From a checkpoint of a small multi-label audio tagger: arch conformer, batches of 64.
Rows from block 2 of a small multi-label audio tagger, named by matrix and row number. Rows with one number belong to one neuron. Each number is 128 + 32 x the weight over its row's rms, rounded and kept within 0 to 255. All counts start at 0. Numbers have three digits each.
After each neuron's rows are labels from the 100 clips, of 14976, where the neuron reaches its highest value: "loudest band" is the band of the loudest frequency at the time of the peak; "responds to" is what is common among them. Only what is clearly more common there than usual is listed. The data: simulated sounds of rotating machines with and without faults.
# fc1: second MLP up (model.blocks.2.mlp.fc1.weight, 256x128), inputs 64-127
# fc2: second MLP down (model.blocks.2.mlp.fc2.weight, 128x256, transposed), outputs 64-127

fc1.229:087061101173142152098135136178107186104095142140168101076079151160129143146097109196165158148115134161139052128140176098150128172087133181203119149138140128197124109105157132078106141198118168
fc2.229:109185128134150131097206081094188174129076119150185100089133159083153082192127135089119102145114119086158121128106111127143159139136141077147101107112119162163124109126153142210142110164137141
loudest band: 500 to 1000 Hz
responds to: rattle; state: faulty

fc1.85:072116087100116084167183075083108108160163122187151155089123119173096136128075123130165121119178121187121156069171132161094137150108135134155109158158145130113114169068116108156085155125106132
fc2.85:162103152049188083119099204143114125120124108143065132192127145103219131122133080078151111188102103126087114139088140113106067061160119133087159115132078128111145095155137124144142166128144135
loudest band: 250 to 500 Hz
responds to: quiet level; gearbox; turbine

fc1.68:144129158142048115101139132147085154157170116116049093091087137103091137105126103107128148120134130112151151057168084143177153102174128114170095134144113126010148082103103143178128131099150138
fc2.68:085173117188187113112115116087174123136116157094147160091161119132097089135131114121154115140149072188113125082116164110131113122120125109149101100142129084182117132132154133161164129109111157
loudest band: 1000 to 2000 Hz
responds to: electric motor

fc1.216:115117175127085138125168152149141161142118096083123143154127143229147166178165175110142073172161122070125116169114208111155138161113172134126095116112114150071113131099174070176111160087146099
fc2.216:167083151216154121140173115181185131064142137056056150141192095098121127110109167147138137129131126210095135090097161198133114098118110113111114113126089123137092116123162208114109110102110103
loudest band: 2000 to 4000 Hz
responds to: state: faulty; squeal; piston engine

fc1.53:122142111166108096081173074144106104137130122161145032055132141112101112166143091146135134167121162148201082135105098176121111123201165119108120119146134117081161127117144128133143124123082185
fc2.53:111094147105161129171125204138110061184088114126155172131149133134195184098118108128114125101097151072109126118158111132124108155107127106104132128204106143152122107117127120087132069187133128
loudest band: 1000 to 2000 Hz
responds to: turbine; gearbox; imbalance

fc1.171:133141059131137091141166122105154118112142112128107109120121137104081181129040069097138177078143119115131059090128101159117108121127124060096158143174119125128125143050120135109122097145166208
fc2.171:153082116127057114171103123135155103158152142110093099134121148166127131108139124161144110115138092195117130090115162214176076112069113119142115134126164082126115089102163201064075107173122126
loudest band: 2000 to 4000 Hz
responds to: state: faulty; bearing knock

fc1.254:103115122122152095087018182106123155158097159132028085133164152115146145158175112058149130139155091104141163080094112077185154128114126095146150137119117058150170132085149116155136100098119109
fc2.254:138192101141166170126178168086140127111083141105212152037098104137053127167125180110142119104145104212144120125131135133198115208081130129095093150101111146175137143087143170158080125105105131
loudest band: 500 to 1000 Hz
responds to: gearbox; clipping

fc1.74:113080176086119131095160122117159172132150144174142153170105090193100115179133149160169083146151082112148135178080102143129150121150113110137135141168170108115137081126168154155148117105198139
fc2.74:097096157152134172103156083165189186111148086108190118076122104179061137111164158138134140114119132170135118146116161163166137141109144128088108112171127106144111126117103142074111107132132107
loudest band: 1000 to 2000 Hz
responds to: rattle; thin (high-pass); electric motor

fc1.141:125122134098106105147125109105116077133160070116159128137138109106094188165061177091140161145164086102129077121089135066151142131158118110154150176096177112095112115139182104088120147143121096
fc2.141:076134166136188149093140229164069148166129065121160095078122109125107147165096164070144148161115151120148140068094136059151091104057144087111146142178125145139113123143065086165108159112141132
loudest band: 250 to 500 Hz
responds to: gearbox; turbine

fc1.51:133112156090087147123164073128132082145120166176178090083148182115118139124128121117142106136124144166116125148117125145154140145160099072149088157100125151129118149130095149106092078112110136
fc2.51:094145073146180099155137247132112132111103053129129141125128143170099152143095097103109107117106170146150121129175135120158048176086143177142126174153156148120116132115062120167042089128128098
loudest band: 250 to 500 Hz
responds to: gearbox; speed: slow

fc1.13:098184165100154118134147090151055058162107118084070148095122118170145097119071071163133074186166089141197042111209104110148092142108151116141080118181132113139117139139099097175101105136101124
fc2.13:126143171106182132109109156123072190061160179106133122213150125049118096170118169096133109138112052102079132081097137152157139094172136108106166114072109099122149099159116108082162164071132128
loudest band: 250 to 500 Hz
responds to: speed: fast; turbine

fc1.106:088146158135130066080118098157141096159153125115185137116153137104169155196107113050165096116120057049135150138136144113170107108117163106178112127121131122073144129160187149095112107151176223
fc2.106:142117130109218146087160150142124100124136128157129119102093091119151140161147131045142136152099126078135110097107113103111140096116119166158103162174082138158162134121152136096096113164116140
loudest band: 250 to 500 Hz
responds to: speed: fast; pump; air leak

fc1.83:095097125163112115168123098147145134095120135142103148130092146185102126173142120090130104120155124136116149132080103153154116109162154188153053165139124153125179106154144148131088132155140155
fc2.83:132095156158118194102092132133145183093118157083134110130117082141095123069097160097101135113044165145124154096192076085112153149124118134110117133136121139163154144116133116132201142162134159
loudest band: 1000 to 2000 Hz
responds to: thin (high-pass); clipping; text has "clipped"

fc1.116:158076167055119115173110122150132104112161136146104137148150124156111162125077074110123166071112165126118117118108107138185141136107119137177123159159182096162113084086170255067116120150101183
fc2.116:099105105118085138139144148159103106187185129149113118170150136132150095065230135164135095161115129184114138145153207148132105127079134138143130088167160084087099142204130042103122123095134072
loudest band: 4000 to 8000 Hz
responds to: bearing knock; state: faulty; conveyor

fc1.54:106132077171121136096083091126131114136145134168137098079127181120132164122199077130119120086171134126135069150158121162186122094160182124153115152159128075051118151056134198118121147150121158
fc2.54:170065193124131113118158129133127040227136118130136174173126124117148076056152143143107160157107105131104112184112157143114141169102116121068145095190127061120111124163170136115076086174119126
loudest band: 4000 to 8000 Hz
responds to: electric motor; air leak

fc1.193:109117112149125120147042175127135098168148098111172143121132211110069141146111097080125174158165094102131068104127109170209155134163145133114148157093110065147086083125179168057131154103153130
fc2.193:132165123085174105094124204133141119106079107197149145129085114134190178145107101126132152120136104128089119103105119113085081078106140170084111144128085165118130143119093123146108114124117127
loudest band: 250 to 500 Hz
responds to: gearbox; turbine

fc1.195:202127078137105114110115014146111142190126138148139105131142197119111108126146076139117109092093092132102097126120113163161159145114120097158106076141194066150153108100176164123113100131159194
fc2.195:127118082120087128152077081172112109173098143167128156182149144185109102091128111149102121143061129106137124113163109151117176181160131155099112133183085149106140148137109157087144133126126088
loudest band: 1000 to 2000 Hz
responds to: state: faulty; conveyor; air leak

fc1.133:085111134130165068134142121135127188122128085197181079137105146125162166200109138071147139162129113103125157103129120139075134168145191104163115099156096138177120106168146100136144149145122085
fc2.133:112193108081178116092090142090133076199094108114111190154177129121190087138130124060121124141108107095123121127177101132074155088191147076160111073167074081122111132139163084170154141120144187
loudest band: 1000 to 2000 Hz
responds to: turbine

fc1.95:112138128095108141133113116131095118137149092121191124120144151180147161130114115102147150152127120181108118092034156128104145149118184146100115167069152134188121177142117069111149117116142121
fc2.95:122134100125183139140162235126169122173119099147163137099100103106131102158157126143107177122093175168122108121146138069131065151080106097077174140196142124124115111129092107168110193148146104
loudest band: 500 to 1000 Hz
responds to: gearbox

fc1.205:118133111129141129075163155071103077158117116101144188186101111138101148152100119140123143055180074186101127084133101133190121165161121140141101105158141141128117079126161135178162102110101159
fc2.205:154127156114108166117118119051092063112148153095135110156149093149117250147139182082137144104086062104154124120175108110124147131133140134147152189096150156118134170115106134141123169139105125
loudest band: 250 to 500 Hz; 500 to 1000 Hz
responds to: gearbox; turbine; rumble

fc1.79:117123120129147165154099137092117130206124200116108108115168152155143144160159114162103130092167166124159096109134179137091233154125079126093128079103120112112135085164123187171165120120159126
fc2.79:093145155151118147110127122181201111089126061071111181115070144136092093143032084049127151127124142139170117105147138120153067104117126127167087128132160193108121156113105103160101116163127130
loudest band: 2000 to 4000 Hz
responds to: speed: slow; compressor

fc1.47:113172091146065139115122145106105159128152104123136116087099137173179158083197123111111090109139100150178120161110103163174094198093160122176113136109135133148170128090121135136131062171079179
fc2.47:110118182127157109055190179147124163085069086119125124095110061125104066152165144117130129116125126137130119145093173143121084071054143101062148134173155149099124095156139091133131098067119144
loudest band: 500 to 1000 Hz
responds to: air leak; electric motor

fc1.67:112127119107123095182070125120145112142122085164078176070128192147054107111103128079195080118117104119121083082184110111145148075180156096127107094130128104084119118121099155126157094129149120
fc2.67:122157199146171089094135108140145233077118117126112136099146109072122164147097120127150121137181126038075135140089140120097070142085146123107072101111094175153140135144128141123160069081095150
loudest band: 250 to 500 Hz
responds to: thin (high-pass); pump

fc1.23:045133133118131093140139119094120155169081107128111100140118190170104121127074098132149126077166125232128093124148145165143130140087146062127108140117137103134092152070129045107106093154136129
fc2.23:156120111114114098198173161144129125058162091138099159172147149057118127107068110146134125136138146101138128136095147176178069102150123116079152125143133152110112124108096156092076114084124120
loudest band: 500 to 1000 Hz
responds to: muffled (low-pass); gearbox; imbalance

fc1.46:118126131144136096148066090112052111164120145160113152140161150145149131149089157162102097094170174102124089125137105108146190118165172064158120180159066057092090180090136127122138113080106118
fc2.46:132129145135135107116098152141150133149132079082166143134074162091131091152067123101098121139132111118132149125113181114137169133186151074151108137055115191069122091129146132186084097141131159
loudest band: 2000 to 4000 Hz
responds to: turbine; speed: fast; imbalance

fc1.240:094055148163095126090070058122145138137151102146116110144129121132170136095123161158099185149104126120146143154112137119095138111073115113141113163146206065092131058124148191125138129164094174
fc2.240:080098141128091153154156113169090116156163083113133144159134153129140120130159148105129080123119107132186140135176183139170114092063138095192097128161187147106112089197126058082114092100136087
loudest band: 4000 to 8000 Hz
responds to: bearing knock; state: faulty; conveyor

fc1.159:154139156191108124085108121125109122172168109093071119147103148175127099097144118119135171110108110159134086152160170072130147175098154167163084157136130095157110183197136114098119091127115123
fc2.159:117105102121194178166091146084169132180130164142154097081128130081199175135147124126120131095128133113146139096123161118097129156126118071169131116168162133109103071123197114148114128169137118
loudest band: 500 to 1000 Hz
responds to: state: faulty; rattle; squeal

fc1.22:129107145118156106123047176071117132142130094087094154160160122115107131129111081098137150163116174159115101103143166086137159193109126127120109201111136082140101124153189149107175086154097160
fc2.22:111140102122145125172136180150075195111075123160172178135137158112145192147130155177105106076197139126135142143103181119134132117105120153072151143110112124122078161153064076086136112054115068
loudest band: 4000 to 8000 Hz
responds to: electric motor; bearing knock

fc1.215:143122113129164084118060122133066118119174100095141136131155149096150108155104114082149174130173088129163107128068101105122135167102133104163172178136142079168113111151181131136196126092177099
fc2.215:073120088094161170155103221104066066197132073131115097089138110151122156174102153130107120119113133159179126101120139089134118147107118133084129142134160168110096131114044092119099181121118099
loudest band: 250 to 500 Hz; 2000 to 4000 Hz
responds to: gearbox; turbine